{"model": "masked image model", "dataset": "rendered solids tumbling over patterned floors", "train_examples": 195000, "image_size": 40, "method": "mae", "loss": "mse", "encoder_norm_position": "pre", "encoder_positions": "learned", "norm_pix_loss": false, "init": "orthogonal", "learning_rate": 0.0025, "lr_schedule": "cosine", "final_lr_fraction": 0.1, "warmup_steps": 300}
Rows from block 9 of the encoder of a small masked image model, named by matrix and row number. Rows with one number belong to one neuron. Each number is 128 + 24 x the weight over its row's rms, rounded and kept within 0 to 255. All counts start at 0. Numbers have three digits each.
Before each neuron's rows are labels from the 100 images, of 14848, where the neuron reaches its largest size: "patch colour" is the nearest of a few named colours to the mean colour under the peak; "strongest on" is what is common among them. Only what is clearly more common there than usual is listed. The data: rendered solids tumbling over patterned floors.
# gate: MLP gate (encoder.blocks.9.mlp.gate.weight, 768x192), inputs 0-95
# fc1: MLP up (encoder.blocks.9.mlp.fc1.weight, 768x192), inputs 0-95
# fc2: MLP down (encoder.blocks.9.mlp.fc2.weight, 192x768, transposed), outputs 0-95

patch colour: pink
strongest on: red object
gate.383:164121110108178114132147113119106148130156108091128118139116097119161056147174120110115132148137098117158122141118122109103139089113169159119115129123117138102130090120086128169120111168127114127046107158136137109131161121141111151121113131131132117132105118108141106122144106131108190124
fc1.383:112111170133108118135106119138132095079081149115119136120120129148166169104109097125146142141096120096104134109108133099147105165151087117121128139173158102135113133128154119088136126088136139140141156126141104167083127141132161149106126117121126170101161162126124091093104097081118107121
fc2.383:138109111128153097119157122105114134116139108100131152081128119130099132157152105131131159134110128114123109147102119152111136169157150156115113186117112104121123099146117123133117134158144107145066120140152126094178157121150118139097115193131068096113093088105152051145130108139144155130

patch colour: pink
strongest on: octahedron
gate.557:135123121130106141142139133102137139167139184105155121127106109118124123089127157110123120058152166128123152148106123114101109130133098117099141088117116112142119132145147117122157103136107172119082169148098141125135112087114148187111135153109160156166117129114160139152137121151124152116
fc1.557:118130133130150126103111101138103114100111076156111128130149150128134121170137111139131139201117080114133110109145124136147155114132165143159124153139128143114125123110108140127110142140140096125181081106166108116106148175133119059140103092151090102077149143151111108104116122106139108139
fc2.557:118101113126108173111150118079142115094126180120110119117116151149172112085130139133111174099140185111131137135136088139097113166111096136186151148092135142187128138118113125118110104132130156095112135133136092114125108143111115146098127137112171145142145160134154140143129125138134160105

patch colour: brown
strongest on: light from behind the camera; blue object
gate.310:109145156150107122129134105119108123152105123087137099119126188127135132155131141153104145164141111110153089112127119132130130124136149129167122109110115155123140145164149155099112136109122108157127078114143116120140104089145158161124141163117146081148133136146091140142137115117157072209
fc1.310:151135120091127130151111139123151157131156160188128128128124112124090110098124107113148149086132147117127178121151128107132134096140091144096127149133176092137138102098105106161111091141123145123113174149123129110095153183107092090135128082125127164111133158133175118125134138119101149075
fc2.310:140116134124093137192183077121167138113151144102124096160134179134123123094118138128145109116158120128128095159129123164111126153183132143149120130117113116138150126127137127133151108122109182178122103150116087119055123143126116144130169081107169082157116131138134133127086123136144134146

patch colour: white
strongest on: white object; its colour: white
gate.652:132141112135071149116137176176110143148124096102113130152152114161099129134112088123094139143124112175103115073121125106195118156149089142140138073108111153162137117132100122131177117133134141131140112171130145104122113143158144155135108132094124098125140110159139140076139100112121141129
fc1.652:146141138158098164150156197176106132138138129138131134161166113147108110152138102135097121099111101126130118076086159144200113149122097142127119080115164147124140157124110121134183121142114130160102131149111122087149087130143137149122096147109104128122133094160120126109167124118117128123
fc2.652:126131120181172140153094122089070126138121157169154113129099139093129165116089164128134099144129091129103139118107092075124135097131154140099117139103144173092142139157158142115135155102144110154114110121127135160131131109113083142115132150085157170137132122101145160127111139123076116152

patch colour: pink
strongest on: white object; its colour: white
gate.747:124127132139106108154139172109151076110143104141162152116089105157118137120108127119126119133105152092138131111163122131149150152156115132127108135113101126125114140145112102138150137167135126171131121117101129154179123106148131122110094117109113145177122116177175132127149108144128135090
fc1.747:127127104143132129103139172117155086104141103145144136101103101141152153138085112124104114134117169115152144137158149134147156153187138129103110147111104144112137141130108095147159130162137111155169153137109123160165143098127127130126076119110098123173121117184163136138134123116138148119
fc2.747:117151100159144132119107098138131103154131157131108119120162144142154116103098128152149123103131116161125164167148105126097132135094146130133142121140126140125163152113123156159104142113088145112154139168164142092071120136084065130154123149150140136110118113134075137090116158140128101148

patch colour: brown
strongest on: light from the left
gate.523:159097162110103130155099124125147132105124105079168117093137138110176124116125127124126139136062085141168122095104116132095139128151085099142120153189137141140112128158090158119096131132142088124157129146110100124086120139126095111140091163160107126113137131133113112129132121089112158185
fc1.523:115147099120124124136130129119158120139121172176113115143119113117096112137104129112106125110164113117118134188110123132123099120110162171123144141057103104136155153115197150137131122128123188106105143094094156130165101124131148134101137105101159155116147158099113127132117114116148099088
fc2.523:103121089162150126162102100164135132104116142136119115117089173125169137123155154119130114096131081085129129150150143130120120103073193113141120147116102102119137140109094154138148163108139133124096133106140099122114121133168157096120123128110130137098162150136107148123119087123133126080

patch colour: brown
strongest on: count: four; teal object
gate.743:140074123097147165154150096111120125105172093144090167152111092175162138107137167130163123099146121103116126145097125165150113166138128137127114154102114153098123142087096140101142121113155127128166107148169144099077151162166151123131114118102125098165153108112125124103115133144153100129
fc1.743:097166132142113112113093176156124127161093159114150089127153175079116085130147084128092142138105113121153135121142160071115158107130154132132134099147151119141167093162161144155133112144111112126104144142112116133187115094113082132131149138161145152090114140137112152151137119116107143129
fc2.743:099170127138111121064138184176140156159106150102150088120146132097138106149135069112094139146100129136152116106109137091116161107131131113114149134135135102125124097128147130122142110113123111123100122107097107146164128137117108140134116136153097157127106179122172139175129136109127141101

patch colour: brown
strongest on: chain link; cube frame
gate.108:125186160103138140097089103143128164133073104138154125186105131118105101149121123139131103148141149123125098151129089155146154116183104123100129159141128095176093132137128144101128095126145111201144120134159086148109147180105150137152082103098106096149155105151134123131145101152100118111
fc1.108:150146117086106124123129096169130131108129115126158139137111149087148103122114136147163071160136131152103133106115117145124115154176115144072108131165146147191080153134115142136107103098121130144105089138153137146144158141140144126135148095157119089158112121150123106124135093118101113107
fc2.108:141131138153131150085092143123135143089083160121123091142122148146102138121121125188122104150149102177165139134187148110134140134144118131125148130106110120106139155129141150179169127114141143133135186118151173141117109132124153075095103102146129115154082102141126104103097117152116120110

patch colour: brown
strongest on: yellow object; its colour: yellow
gate.81:094128165142106101144095086129100095092139131124156105160167106161158141124141134141122120127143112163152149118123115076137116109105146093103173117129148145150104145139119077114123153155125108092099153114171098154104124126091159152127086138146132122095116143109114170141133127097185139131
fc1.81:187131126127141161121142136106145177125100144123125178131119117141136128159140135112150117107098155109084145130105137171130154128134150147140117147106085128101142142099146168148163149082168143137121118129073166107125109152152118123138148117130140162159122096127147084123101137140128146113
fc2.81:157114143128165155123121120133161148128100076127145187114118116130167150127148133114158123139093123070113137101108121109147155132125125171116119125136092109137106144145102092104161117075149095135110104094081114120105111129176112125135156090120150142110151143133140113104107151147144129121